Rows from block 4 of a small class-conditioned image diffusion model, named by matrix and row number. Rows with one number belong to one neuron. Each number is 500 + 40 x the weight over its row's rms, rounded and kept within 0 to 999. All counts start at 0. Numbers have three digits each.
After each neuron's rows are labels from the 100 images, of 14848 (inputs lightly noised), where the neuron reaches its highest value: "top examples" is what is common among them. Only what is clearly more common there than usual is listed. The data: drawings of small networks of dots and links. In brackets: how many of the 100.
# fc1: MLP up (model.blocks.4.mlp.fc1.weight, 768x128), inputs 0-127
# fc2: MLP down (model.blocks.4.mlp.fc2.weight, 128x768, transposed), outputs 0-127

fc1.680:521594536530475416499510520575465500515542507488511517498522514468525487430458596534503529535468438492501482433530465520587509517543500570471528496414540485474487499456458485557510532534547489493470484432495517497492496523496450491516524478522497515451578514499495473558449478464428442502513506380478509503574422475520501434461535518466458548498470515546532570521533573537571558505507
fc2.680:515539508492494382445502467509592397493493514487435498464524518487508541543587474436531516507429516539495458511521470491443458515546491552451489554533515513424453558438464542499534532531455489502485490478503489491545491505514535527577521555484477539525515519495536509445550436548517528535463502453493551527546539563483497438506496531566516492503524535482503462508519593605491568559480
top examples: laid out on a circle (78); loop (37); grey dots (29); kind: chain (28)

fc1.87:546484459530546437478560466487466476525479527483522447455537514572611492496527499488460497550534451555512488508498545508545519501542489530443504509446558394454475486482501543463534495508502512423486492535451561469511441506487532503460512436545499524483524478524522481582511582453534484527374492536520553534450511548499513477472505501525524538516471551459559472497518437474503495473633
fc2.87:434549542539472461482501451572496525549516533481483467477469492492504510475489501508513630529581586485481526412439501458530472465494513492485505489438522521553476466506511463519507514454530474551481515467510434536474490529449482422413528464496525443511507443532466472512522541481532406472440448536466463397468419486498512517491485500455502609498520485559504503546479448492476446509525
top examples: laid out on a circle (77); complete (35)

fc1.725:521437484511470536556517489530505399475491434484533541486547440475469490413452500485487460436482549468542541533494536552482504432495530590522531508456497508500533457472491485464490506467519469467489490549528524482508455468467542528508523475418522453548423482510448522500557513458492414590468496474529473523415462556470615501496525527484488560518515490418533502462523550476471450442442
fc2.725:490425607479476515512474427473495526483480517503527424464519569509535468513512493546485494519480417528490464545492472493467581481474504524469560550483481476511524576413517512533530513534486486462441541580498470513506458485486471385507532476516471507505601494506455548508621500525493453471509491504526524509573471541502533472466516535508457601549498556450510420519492513492513551470499
top examples: grey dots (45)

fc1.490:517459545497489439485533457493498509485435477418435487529454472529524461532596520506514522461430504538546508474472521550501522468453488564564472525519490577491481501510466516505492500481475495505528466530473367501452579457543502550464498517536525514462483550466545494547438461536529520528512581538475423511516473525467542477516491552535568473508464506514503481453375541488529472522394
fc2.490:442520467453491482492474591516538490463467451470412474499490479501510491580430436573506482505423530561434513468508427512539503507546497589477491499529584463508474541523490463439547483498565475484444537621502470455548502459531511463500490545462537526508520512545530491449479497461450501469563492490494538516518502526506513486531544496449487512444483516520540579444601554474499502525442
top examples: yellow dots (29)

fc1.637:525480503436504500563501497443413485502576433509540500540490594485459463468509519514546439561558468410434553496442445491521494510482464505504552559563572477508519513475535511540429596525469482502436467485509520473501529509487494484527476457511531499457464474555532546482468456572461516530513541459427451500494562560508558493534502476449505432458532463545518492517543478463534490473423
fc2.637:477475466395529516528498546520536473460590488571477480504506513516528514486513523514431452513629518436514514555559555472488531521441503493536475524448511526523507475538530481524491562501439545539553581465471545501463527515499574548550494449549507511486472489507539487505505482520471517512527520492485377498504493479460532596580521521523440433482481477447519528552466519493517531523406
top examples: blue dots (26)

fc1.477:466457488458461545454590495480495490575426566546450387456514447494500439560506499474553486487512503511523524519485521462495473466508465495481530524466548529585467524567486486454499435494454473495476548500474527540467491571448568476438460508489508492530500464490507509536493533469553550566424524529455447538439472513478474485438414490553480485469471479504475442495478429508570507510413
fc2.477:506418579429482529494426466522506493496447468512501562558505504524521518585479479504515485533529499426547487520509521490519509526466501448487449449508522519571574502555536561451469463525519495591515436519461533507529516542493467522473472579530473507431459526477489478485437539530523531421409513553521486509471437457447479567506419553541497462518512515412540545517487476553500467481450
top examples: black dots (25)

fc1.57:507469552537532559488547430513553501561430456497467515467538512491492510475547567556521402552429491495468503504509508590539497488493502510513488497473514500451558418471440530493487485498482531460521489481465464468362512500516423430522487527497558562475553499513507464525572467498402554529412460496532528505512503516475502490460544524494475425470474571506526479511535504468560471453492
fc2.57:497427527528493523469437510490501480556515494521528420526532518491451523498459527488505432419524558516520494493466503557509520436519497516543472523495555453513593506541503502508427503545489463456575505415447483522562507489513449535539479604480491503483546473427538508518530513561548582513572464530479505551556485478457526516424502472527597492468556498464524473531524542524483554505410
top examples: square dots (77)

fc1.565:500560474458510504463519430581490587496488485480546523465527547488497509497490472468499513504545437475507516495511547513500469472463554491493496531440495491549508505515506584497515494513537495592512393444524559565545490499487564491549478444474522527477541504489487448503513431614465500480485550467490495558520490462595541482419476473475483446536543533511522451440513467474511638458489
fc2.565:497515569468493464479494509485495453516495538521576468495493520505508508473543515503544543505480441505479505505495505445423512503481501433517501525561497512497540496515551398515542579481525539483495616437461572558515521524497417580501510441523489518498503465544509465491520435450491506475544454474466480500482480502444504494408463556512506401479535571490544584427484440564514417493469
top examples: black dots (25)

fc1.603:505572515438552548489514494511492502515417478447517554471581494504555519528464460510541533448487444505532471472497525548521478488523410571480526445485484419503513558435469544519441516534449490500495467522491501520481490504487538509491566458441524506461567453508524466548550470429442476500555474470533442509540468442433476416531488557532456447501585452537492407492446501527541513470487
fc2.603:461525429445493490515525459456535510541444571461514403471481436490470546401537462588496516423535450507465486479483473447514460567412505586494469559530466485492516498454450499493490490463453443547454481545516472533533505527521469488494504453483507527509415517557527555476481508479540500524546513429561494417520495530487459510488494573555538499480495469492522477403550500492497475540533
top examples: red dots (28)

fc1.712:539523501443517425502476426508482528511467533507463464484521552539517491445495494488533496469537480573589451485540485486495455550488502468471476492447514388509464468535501521586543486501478434576468418521452518544508507568470527509505533469452531503426528502476519468514550581541470407503486520513570486470513476471493481494513480401501448531510553485490557409486448560507527507473568
fc2.712:538502474538514523500509530433521513489441534559519545491528551554581420499547428488495481527509424489507571551543517499574507543450513470481544507496529448472457499507500609483525498474564479459492507542535462495604511490469519500489485495478463518530513519486434465480506381522443598480505483540465556488446520458518530512578473541453503434514525450431507489455504448515445505458502
top examples: black dots (34)

fc1.47:449506524432469450479554529519496489570568560482504394500544465522486434518529497496459483588492482425478538529536499558509527538522530548501614506450498447444558503459511556498481447527506507435517460517501509426469573492538429491493519437565552558562535492516476545497550523540542495521497473499537458536438523477443451511430534486455474462420543469520502495481484504517520497520500
fc2.47:563457478530520481513544504450526488459489519526505550533511522517499465425524448545509462496444565462519479530563501507528491582460535481449551446549454552426440511472534513445471496457544571491432470548547474448587529490457396500465494474471486499552427500508436472430498474540506502459556533476467541407496452482501475505591484537466519547442516527478537492479474472495460474452504
top examples: square dots (75)

fc1.342:521511495486495573436506500518427566510492536388489442504521482537545439482560519491478499529512509415462544539552483513556562538509501464510575493385551518482460536464441459454455506539517497520516528455450560501488537540579549488392474466487488512556532422455463510520487560544521501509461468502544454513500473515482555487450514537522481518442462420485528496517495465507528516558515
fc2.342:526513498519486519530506435483500458488449559466447648553507518499499493435459457533528455500534568526461513572507510506401502541477487462482564567506460439524505464528457484525484483467503563474456507441496484572600490573490480513462481512498466495523455493504553552501510539563499542433499542536499534553478424494510501568489421563496495488544489544479486479426479479535550530489530
top examples: black dots (40)

fc1.735:533489539502472435475498439561488505562526456489498482458482478476467417543510527534501509451413476460467511474444494507491483502506478533445548523477528499519526481510525564484588449469499509465525426463525499560514540586532510455505498487513576526511501441511502556482485523593498415588421595515515466495531498460431529511510490437481462513448398479507512494498498508426532540533432
fc2.735:473529543436499467540559542493469596478496496507590493572511500505451540512494439527517547493488514456490526429526476531506518532517504544494457551448549473446556533555581541488558545521550467562494548398445508479528482550549462445501524433530517477501532544450552518500495499498527440594499485501492519551543557491460504539430423518518518563544494454482561500470469457511524494537535
top examples: square dots (68); grey dots (46)

fc1.320:492429485509497505451524474489491547548512507483484459468484531588545385501477541579506450497518469468459565466472494557515464539482499513479551575513514547438624468546503507514482452487529518540501460529492422490547575457494491459551522526544479576533476462495487498479440428532514510537449527525432473518436426455513514512445498480556461454517564488493487514463533538553567504490472
fc2.320:512503497530528503547490468462465492555405483560462498514504452463469495421530451518552487500460492500489425495473491532486512494560475506452503551529459492408519482542518527442571549436608506489475525533473496531583507509495507570534543497539519471500499489476487449391448432549485538475408501458468588472473506467568439540526521504482484465470539535487426478476430463524494477476509
top examples: blue dots (30)

fc1.757:522441523491477530469562541556446517516513499469459538489452470514502485492540498608517563509519437455551473477561514495567502548492474590470478466443405506499483543512470520473536497585496489629496447482465526494491454535518543466471479453462518501507530445477434531532447517475481477532404491490543562512529490508491501492408555560497451446542495520528524416503499476463531530503477
fc2.757:467476496493521521494470514471455490564486499499439547535448398444438537511500472508477497509497565572504526440508490443518489461530503532475527500450389432500535505430421550454556465514544523495410493514466515507473520491485449423433510417508528504529450457561450496491523521510513474523536475491514460478527506508511432520507445533407509509532537451542472467385534489448491484465464
top examples: blue dots (26)

fc1.630:516500615519478496474450552484523497544442489435465505443441492535518563485492505498502492509512536556489540448486478495526498459582541524515516478538533556502428511549459506454486512466444446512463583548484498501466463433486472452483454512580438460473557477477496465493531491518506553534473345493466451554464500493500551588554522469450520470505579477533480516521495517496543538471458
fc2.630:558486503522539493549459475559482533461485550458466537445504549485469486517510458503509535510479487577511425515560466499557466462545487560440477500471503463499453588540485513489465520526530526489524383560479507476504462517437547500484542477476531506454454504532498464475499494560589535491511478464533597424509565558462426456546477458472538443486491587472499480533493543427453464450485
top examples: orange dots (30); complete (28)

fc1.149:579556543480504484526446524486417541501601442526529403522472468552507501441516592525517528518470488475418541504445445566472517535429523472415518549441512507466492456508449510519518541464475507497432521477488440447502522503526476470444474492521490480515497460597496570470503494497482432501485555520482484579497581474522452513500498513487492502453486544486542544522526520555561546512464
fc2.149:510505515532461484517495403500572414527512480570441471501527600514502487503523452519483488486509579546474480582509557578545450518548456453480505581557516534495492500528541500494454496492508505471478503449494490493521477517479492606462554579493465487465545530496504528501524563565521488486453550542550442516516487524540497488429501509523543493486533546443461531551399550573505531520446
top examples: yellow dots (32); white dots (31)

fc1.447:497465516471459570456504470528478475589447473525481479486626492473452486456462526500558500524545514444484515517500505480595450465503489439487562491510495509551574491539448502452537420500463502474507500501512536581470546576475469467575517471478566561546486422474489524542504464520492495534469450514514458603469469475443510491520559496480485477536491504510482463493514498477494612422484
fc2.447:506486511463521598439491491560499437528445409544566501485460512494544442441554551526483467532483411472565467530522483522471537563410490408487535488440469464551543485566432510438457521577520496494502512546495456536502497541443540489542505498484451443466495475507478512511468477518436515505467525503566484461522519475485527582522460584514556504502509560505531502486542484499444470478463
top examples: grey dots (25)

fc1.593:534450532434455520508504559548482529481446529450557466463559457541518530463529421477481465463500441589516447510519516552519500515513423493445509521516496497494500449486470481481469489493487443483501468457493482551580506492504467467432554518467517466459552526510536461487495504541494501565509495517469527456475526509389453415375471615504494519498549440530549488579491543485466509493470
fc2.593:520433511492500529521473458474469473435475489433495471555511496487456497396493453499457493511511553597484530539533404514497520554468451538497485519476506549495459529513477531480472576477508446513479543483493523500504539459489548472500559554516531462515498533560562513444449499509545523452478537513513448510581437500488507447413501511496468530473524401478498462608473568455503537453407
top examples: yellow dots (41); orange dots (30)

fc1.169:526477512503512476483504480405450519570558402496463515486494572560523393495459496495535489552532505549492551485504428468610487507460522500542533513477569471492561538496496528515543545526487502469445524511460599497492512523536501389535484456496515506472531503518413453544465530517507526505453500538449479532588501512479518544492513484546455489495532540430512438492574435467508488480493
fc2.169:541522483407546525522499513551506472506498481451464485541514522505495530575503416510542556583450508604502486574506477484492533503427493530511494534484464529496471530480492443468502557522523459563492535478517506523513481400595529512515525525466496513464409516525558496493464472490525431485371526541555484496513567486467429484493492479452485486534466544452491486533479467485460581432519
top examples: yellow dots (35)

fc1.201:464454518507507473459520397495507538636502506481448550434519563502547489458533493527493418459529504507453556456487490524507418502545529451598540580508504471536550504472471472535495455499460512537484495492479545503492530495485513505527591491438585480495466490531462468482521527471532508541483534464396486484458485515473519531555443467510502525443499511480531489493462581570573477506543
fc2.201:551510501537523457452443512544512427529497426465461587489525501495459496469441501509518514541449522531467552446491473504553496474464513429463580519433453516546455518571453576510517479563491531446444498461542489517550524485507549555472535468503522513519516487469555542443537487542496479552559471554423506550517527428484441537548471492541505524504498502502485551523585522519504560433592
top examples: laid out on a circle (87)

fc1.470:514594493491579443466489492560494513522461448484455469507541476530532440479510560472570460425590494485558513535519492492497449487563504517502453494497529448495509516464448509511536451469460453467514461506492501542470571513506518506455535457422533565459519511534531441529539464471452489500538503492564395518496524417555457529450486492528511518516588447502505519475400488563447479507550
fc2.470:526596575500502430510511465543478494473526452498415516498467473475457532468431466556485549469536557454481485578526534494521457543405474459511515486525463544483526409492487492484520506517548540517422483522497474502553498518417508541462547485485503513521472500479552477481475490561427496558460506502411530541537511512479440404489488491522519546439548507546514495412563492582497506517521
top examples: laid out on a circle (93); complete (69)

fc1.525:479431561451521523508543443460431510507540459546551520468521578500564476446551469555509459456463477528451537494462457537510470513523542499496509594449577455471568484494484495475453563488469536481466528450480451469504503494523504498513548451461501474494481471491517486549512432509397494474461473569537530527478498473478530484413568544518467491469512516498545486557600507584575517450487
fc2.525:484530561522522530486455548508509501498483475494428490510457430486454490492480554519543617459504539516519511441507474531437474473461427434457440443551494481534556507541495537520550506516487557502471536502446558516519487562490519468420516468495545514527564515510474508474502478507502481573535520488363582570530439505456446491453454525432487516507509435550519510521522512542531435470545
top examples: blue dots (57)

fc1.611:502472451456510517530531449499518540521490446462476439476558487479478489468470485486505452483505506601519548462483464442481528455527560542460501481432496496553502501473465528510443533578472446549457501492499528481532448549473495437480530473540534530439517478476522527512461427577433450478420455413525554461522543507492465556504509551505437505517506497556532489483503500619570579505428
fc2.611:468517419501470525457490450465535552483489463577478496541499512505531523443516488581508431451543509533482476567504528508470450517491488576525493464496416521530458539540509492547475520496485536520440494469513548496569536560440556537562520468501454489534563472507501570548471529427522561536479531465591530482576582552485485545424488492513530524494547437546518455518505515531543435545538
top examples: complete (39)

fc1.40:484488529489509518516440475488496581465489514536500463520515545547473509498501498487463439495462504508488537456424518523477469454505509540596496516460540505548448515532468509540478490588450529518455452501524482505502515538553572528398549500508553458497481504505441456549630518530513539495468482562616490518494455487492554439502439496498486518438581493520529462531489434503514580586496
fc2.40:469485445462525510494533527498495512463483490527470499502488508506468498454545530537572450490405528432486432401465461532536472536525526552422517489527455539513468410588498535528429458383446441505487544527511495455518456479484476434469516520546487513510480526463472494452544545484480586487476526569468547432566493494499479432511527518505493525465560430518525512528453474465518444533499
top examples: orange dots (31); yellow dots (30)

fc1.532:520486564471441406439486506542477505527485551471544530452495547499488526517519462564446493519544449482496482471545465549476472498422462464419532548457469514502496460458494532515587458468477446553480479546515477544414516442489600461552447516539483512503561470504525469416462496469545460556441546519468520515515523438497448469473477450495450512477460463535537470572461529453566495479500
fc2.532:503475481550482495505485550497484461520526495477551422527515480528459497485517498524524389513569495485520470564511562535436470511492455518455515478518495507493477454404541615492508536499645479493525491491491534519488463449501506506429536576506533521488483515437515502482488435593562546468434538476524535511418497514477533565549534526532469524538535493496515445478524459541538541533436
top examples: white dots (29); orange dots (27); yellow dots (26)

fc1.670:456528511457498425539518465457471480470509424540581516479534552517576531478472547430520468453456489506492499475480447494529496547464514508500513577488495444536458521532457423460448528483522428494503535584519507531589461459485516478471522450446480551486539494511507482462492535578457457545480515524454500601552495479528493573566549501541524510528457509531522538473563481539445422486432
fc2.670:502454527463470448567535451539555527506604510584575552538505544537511475488474470575567443504541465532588482504486505480506478501547439531484499490478463521507519502513499468494521495507513492509515512584481490507420454442434480496472565478508477416509482538496497527480406514442466439469531510464543485439410522577490532549522502490525512508487489596489498425453469467556485540490477
top examples: square dots (69); white dots (31)

fc1.450:451491570495474569418531570559443504503542532451446486457470453517532468478534456565509522521584497510469468468525511469616490457529484493457499406453481526530523465511492542469527506543469475561532429505489483523487558486495489481430510485499518500462460483554493452495479472452469539559468493468552463503491525439525530497450577523494483419501602495535524448563505482430539479505558
fc2.450:496469409519495524489492421483483491407571518516450500509491539471485533445464537516464504510474549463430556559543488450458468545513504489440482622526500498537461605515560560486470491524478501549443487471507546522454553453470534508470455509529488530502568527465505470476591492531577508551524497490451566483517513473495442496469513481491448492456541502534489564535457594486533514550504
top examples: orange dots (30); yellow dots (29)

fc1.516:520482589495507502473504477553493511527527426512454503418495539483504472462423451481588502569442481495520520451573500549461451524472545483495516527507536476471506515542454508542547481481499473525455531438427494474526536536471493464570475473563569552473516512499497450457539501523432446604446470494502568535445505469459507486503502466471443555477468496522514426482486614515555514439506
fc2.516:530468403535527476437523505513519453482559529464493452474466432523494551521478545527446515537545478512483547454490489476574490491526528475490504362472444460548461539522505559539518432562448478514430597462473486491480501435522479455607451574479512507546445488493505465469517464534505570418443482528540474500494526494536497527499511502511499509521454550488471462479486539456519574509472
top examples: orange dots (45)

fc1.618:462513562509514496520473431605538541507536516482446478502456518479523501483496451490525501513392449478454502409401448515532515457474519581564497549501480538499450485500459479522519505519515495493411522448541503472485419449462474439469412471445460429493588527513509503509545510559466508539451439516473490562483547476525497492531480487529450509488490484484512476516555449464555564451500
fc2.618:478517547544503455519494463451513520522504537563530499492484519502504490541571521467546493497538566494578554462472494504542474387437529559512587504494573517507491509510490557509504482517512523489464515575518480439549419489419516444499499475510453473524476465495526580610471557550451535527496539530480478419533529458455467501479416476508563514505508546546503499472537532425492453565465
top examples: blue dots (25)

fc1.134:552560544510491537409498503508501523543527516424502503514522441511563515454496461486457497461568510537515451445558477498592463543517489482487460479518493487524511539485493555568502487522449491454508421425462487529477563560520512467494493456581531467444506529501515463506530461533493558532512504430554498435609509423511467509451526491447459477514572444477507432551450465483523511529426
fc2.134:539548529605517441450582438491492515492630535473503466494489466467474452446503508551441457477470565509500504508513486517468437477465550496509522513504523482446559580515492466570472468534459456536497594467517517412471547482531436483496519503509491515536522508466485571476475560466444534499541487481451579550522577545453457548494514477529542512500472470485548535475515521492534570510513
top examples: black dots (31)

fc1.527:470476558510472504510496499506510509522547493489506469535442561498449515513447489521486542535449526522430506480462478597483453484499530533462469484505497515555497555520520502509553539532466453451469511428571540527507433498493514415469580472510487526462516468515526558512497531532493505511481303487494529590501518432519501514573460527557459492468524497520415478518530552453565509511510
fc2.527:564467566486482464511522507507584531558489470524532508496434521489489507463527496526436579518509475498541517472517495505513456466470460581526423530517511375520495544485515453493516444466507522534553495437508411501541495511504551590453588535524568499497508471420490584501515463498491528518522420488523467397548521463455553474544506475537532489489508496532525558499503452507566533474518
top examples: teal dots (46); green dots (33); complete (32)

fc1.62:441534528493494503525495501529530425443491510427511501506420508507476523516498475508519533541526509483467523487482331504519460465520543448492506509455429467485464510466507505543481545721485493456511525498503485555514469539495528574496546514559483514560512457491547508558492475464508474500487458496520499482492507462509544510462493409490467532505496530499495507526436433507494522542492
fc2.62:545545457555459484541501506517503531522477457485514473599440417508510526500517502492504552486514517495500425541553672502493493510572502489543477488488437463434453500560525540475453483434508472488456448495524515474492508547497454380527535505502465491512505500495543573534467458520532404471478478510496519551575472475521558501530498445520501545573485521509493480511524496482568486464459
top examples: teal dots (52)

fc1.347:466512480476481497481489499526494504480413523539522462500450519502473537541541512597468507543414509525514527482497474533482492538448645574445553517543507458478483478481508489543546487509485412443511532570508512526505538531477452478465500522534518507531577510510611514456534598470536440502536533487554528484472471507621461504450467455534477533509454470454519523447492472470473512508474
fc2.347:530520514520511468525509519488485457489495496538535470572501503482494475593447468441513451469475491498482472496509509516508523511502543597523526464445513464481463412491523579507512473478510674536417425590506537488479519485437580519484523490491519496537419448442502529469538526475447492511573501452469491538491486523500535508497467474524539499451499502506481418493535497457535505521394
top examples: orange dots (46); yellow dots (37)

fc1.701:506537462517540419487471530496513532508521468490458429536530468570454459503589534564505495424453522452498559413508523549478477526462475485538515429495505469523486582505484553470599519526506467546463426502559498465471522533530523532444478519491523516502551537508520443524483491479590415538493473514507466522522537510448537461579424451529541420485556470541480525500451513527464536508466
fc2.701:459520439555492415466495501567497428492492492426419565448572485548520433523458447484566500508457468491536538443458454449517479498554471485552504545461520482508502494505525511477553459526441495506511451500496502511511441417482524461477448581490499487509457471470575532498474505553407522510494496501513553516532537534505561471521527502507544384484517545549513471437530510451489465434440
top examples: grey dots (45)

fc1.119:479518590486464469451534508524479519523612524472524416491508505544506444577534559434509429523501504500467576497526484566485511556517453518547546527495513495477543515522443557471479432495488523423520520529439489424503506463515436495510418516532485513528508439500467447476523484540494498541504525531489411540477488401540464460532560511496506435555525495518473516443504544522470533520414
fc2.119:545510530467459465510555571508482492490534487517657459549483495557506555565532484586492463528472498501492417560527500600551478560428527444501465484529506486401477515588435468433458453489595470453455507520527523491507513471503456520488512549509502509496498492433514459551485485486488538502523481542493481480466479454518416526525505487468460464462500558526512500519483477504453464487501
top examples: white dots (30)

fc1.343:509557484457500465478546510562485495525547570451447512505506462525604544509531478503484537533473464471510450505517478550479452549505513488505471558485587428524460493563488471456494448540398504428491498500519544504454453502457536458536441479537468477435524554474545441580475456495498544507433440522577450474524489489486440514438486519488436499462523472498526425537483569563532452493507
fc2.343:519545473471499451552506491545485430537515559414479496476527449527526517472540537464479505495493538528459472525500490486511506504525504415549523411437418545572468457545567504470437600508535455534450471464561536522477496456475484506515485526486485490496544539540558545484497491521537535525367457532517516484482510520502517446431433557510497529521512564538516577515464463492417503495452
top examples: complete (69); nine dots (49)

fc1.596:657414460464578512456581487501430547513566524488524481530480554554587454480521558494467488515542478479585516502529535490518481495524458535502527527503519538489523443490498527494549473452529453510479455516453455471476516494465452476492428494491534502414507548481450482533501504543520551498491548556465474624549530486470457507519463558486514484528537495479537462426513502487464499520518
fc2.596:490486434468511511488471531486493419468492502484480443490486524453427566483552483497505446462520482507494470507512509539576489464430528538451491518548531487526493538501503539445566541541567579489520541495468516494501541501516572557526448448502550488526473536503459455454501578540476509502537528495483505335552532464533399500482513564474471484402530453567497480474533502516491471522545
top examples: red dots (68)

fc1.614:495467497508546460489585499494489509548484537494540519505499542499499533448476512472484476444413487499446538528505539510594498460372583551461535508519517488562549487449502540544451478500507560467462481577531546509497531427466525468497497424561482491515564485526537535517551532539480468524501598548523456540510562514423505509480471534470458469497462464470472499499511422416520434479510
fc2.614:484518549530496441501489476514472554521495493517518506501501557518480475432516447491460543439450535542578505493488437550474504521560527563530515500487534571581504517458506445492475471481529519519448484523490453514546495505495463459586522413543507555477459479520478491491585539461572468428466517472440515508497610522508486459496552504502586462502546486484502526535554412409433552481540
top examples: square dots (70); yellow dots (35)

fc1.497:465532584432487494488514527523462465529513433442513496488484506470520509575576448481522465477448471542500518475497466521614459518523534492462498542483566475446496520531487495495534461526460427426517541418470451482585468464490476473524532459497526506497567518497501468534576512504446441527472464510535507504469514512486466477397533510547493537414490434582480541478484478547547493412543
fc2.497:538420486485500442499520538466476457476528450486587504489514528500508493412490458419520485467542443551504490501546534531482496498493486448499531494565495497508506513457545521447386503479499537461470441493523491493482553483529475510561455569466467525536493532467532518459566508589551558457457576478515508509497436515494593458528563529529512532490474461451566452450520535557434577454472
top examples: orange dots (46)

fc1.74:526476568413534455471464536467461469489541445468483535499449448549551516592559477514558520475522504572464495425549443613463504528533509526584475465429491470444483478487474511510461528538434437492496463498435518510481539533511493510448512488504488484447563477595506430424434591471468443522509464486545525518478531477465495519508519498520509514475521536503547477558491484501512478530465
fc2.74:544488495561453550488472490540471451466501419475419447471526439500553481531472522435523482543501482549530510468519494562517531544442487474459518543549470543553454489491498464474428522567555649518459499503585462483420523498456502524478479515474435572551543493487546473505477496529471426483552503480492513518454448422503466517578518532501472553527551525506455514525552526529487509504503
top examples: white dots (34)

fc1.492:483519491446575499496536483483477464498551511416500483529520486490515476384465466506489493484503510460467476483498460470486500523460526499421524542471525516523506646487421556521473524474474491492392502464507504494423542570514533447416577469513511524491518475565496459493475432595462495502518484516574517480546505501533523502452539514476464482484500500469528553456507475564540534482399
fc2.492:500529519522491578489502525508500464480496465490468500508502498457505472529467433428478536492449504441512539469514510445507552547474482438471566547450415478516469493443489527495513569492488434539553447535497453555445516436521481539514512510488492484528546459561393539508495539554487515504548471434451491485528487504532509522457487495521525569575566442491493597498494484343488526537487
top examples: laid out on a circle (79); yellow dots (27)

fc1.146:440534477526493546493562459446451508489540552485562504504479491513538474448440502511477540491546407534473511522485493504522473541555539506530580529465459482498442446538521519531483508650497456506480495485484467469493505531538525523493563513446509490533563402482522420477510462513500555470517514488521481490486471509635468505508544379485506542480448505473560437500457459504472508528500
fc2.146:492488563561483511440481451544539481502516530491546473524522461516484507461565411510448534498542535543450536564528498444472467498477569456507486400535553514472438596507534460501513505514459540513545490432534477482507494489510497410511495544520497524515544488501504499382508484391514568591535547526475513461473498510533531500574465448530452519554509460555523573471507528467519509517501
top examples: complete (47)

fc1.709:524495511457536478554510452430475486488448494484559517489545554450494478476519484576478437481499392523542545526569496422492544521483441484542516538419461407481501508459464481531490524513509479505421558635448535447471445539475445487551501527499528498459464551527458507508538534529524500482494520509476503484458484564486532463484502476445459503571450410502525457475568518515493517493451
fc2.709:469506486422483445474448508509569433562373463384514487528482532524517525505494478377479519527528513520521533563492454539506501499468477447525472539445499550573520522484483530457527492489564412468503516542503472509521467455550503509489530507508551520489583488459487488470493498561501489541537490548533503553465504568474485470532492519526501502599491524516525574513434460546447550468474
top examples: black dots (93)

fc1.7:580586488508502499528551377488449493490519514503489503552463481527472456423510513492507563518480483502536478506547539516524530557504482503528489415483545440413540486487485476507501533457524484477468432537480488465524508531524423489566474473460476536442444532514439522548479517454469412529437475429457469531503588580481599507558533529518519459515472505521531497451487543471493540500543
fc2.7:446513586548511558541510532480514525548526453517565529531515593470532524461496508491478565503462482509383557536527492481578521482506500462520566576473499510464497570523510487446582503506433493448509575492538541498512492507541515538523525496530466476513515423507455568512461504598600420509488542467500595500485571537493472518517498516520484492557492466476503480489499521518501475479571
top examples: grey dots (32); teal dots (31); green dots (29)

fc1.348:512463535538438502488503501603483576585478465438449522499475539465534484494456491508462522506431435478477510497461457575511435500532568496514421507511551548496474521525493557517492508449467488518481466532478415530526470500494487448488500471498496419447502407507525582512522506546459484490457394482502477563473441481565533539549475494565472527527540504559454478566528526448546507514480
fc2.348:532440506444566500524487492515582588423477541476508517404494465529523513494546494476522523460535449465410489500397489536527474472434561537513564554502496474520549534526487471537480534535544482504488521470474533521524457580469524534438470501548542522463545434476540559436510483452506469466491489516510486450554456479496477480507492440506595495533554573428525520555475525475510482539546
top examples: white dots (50)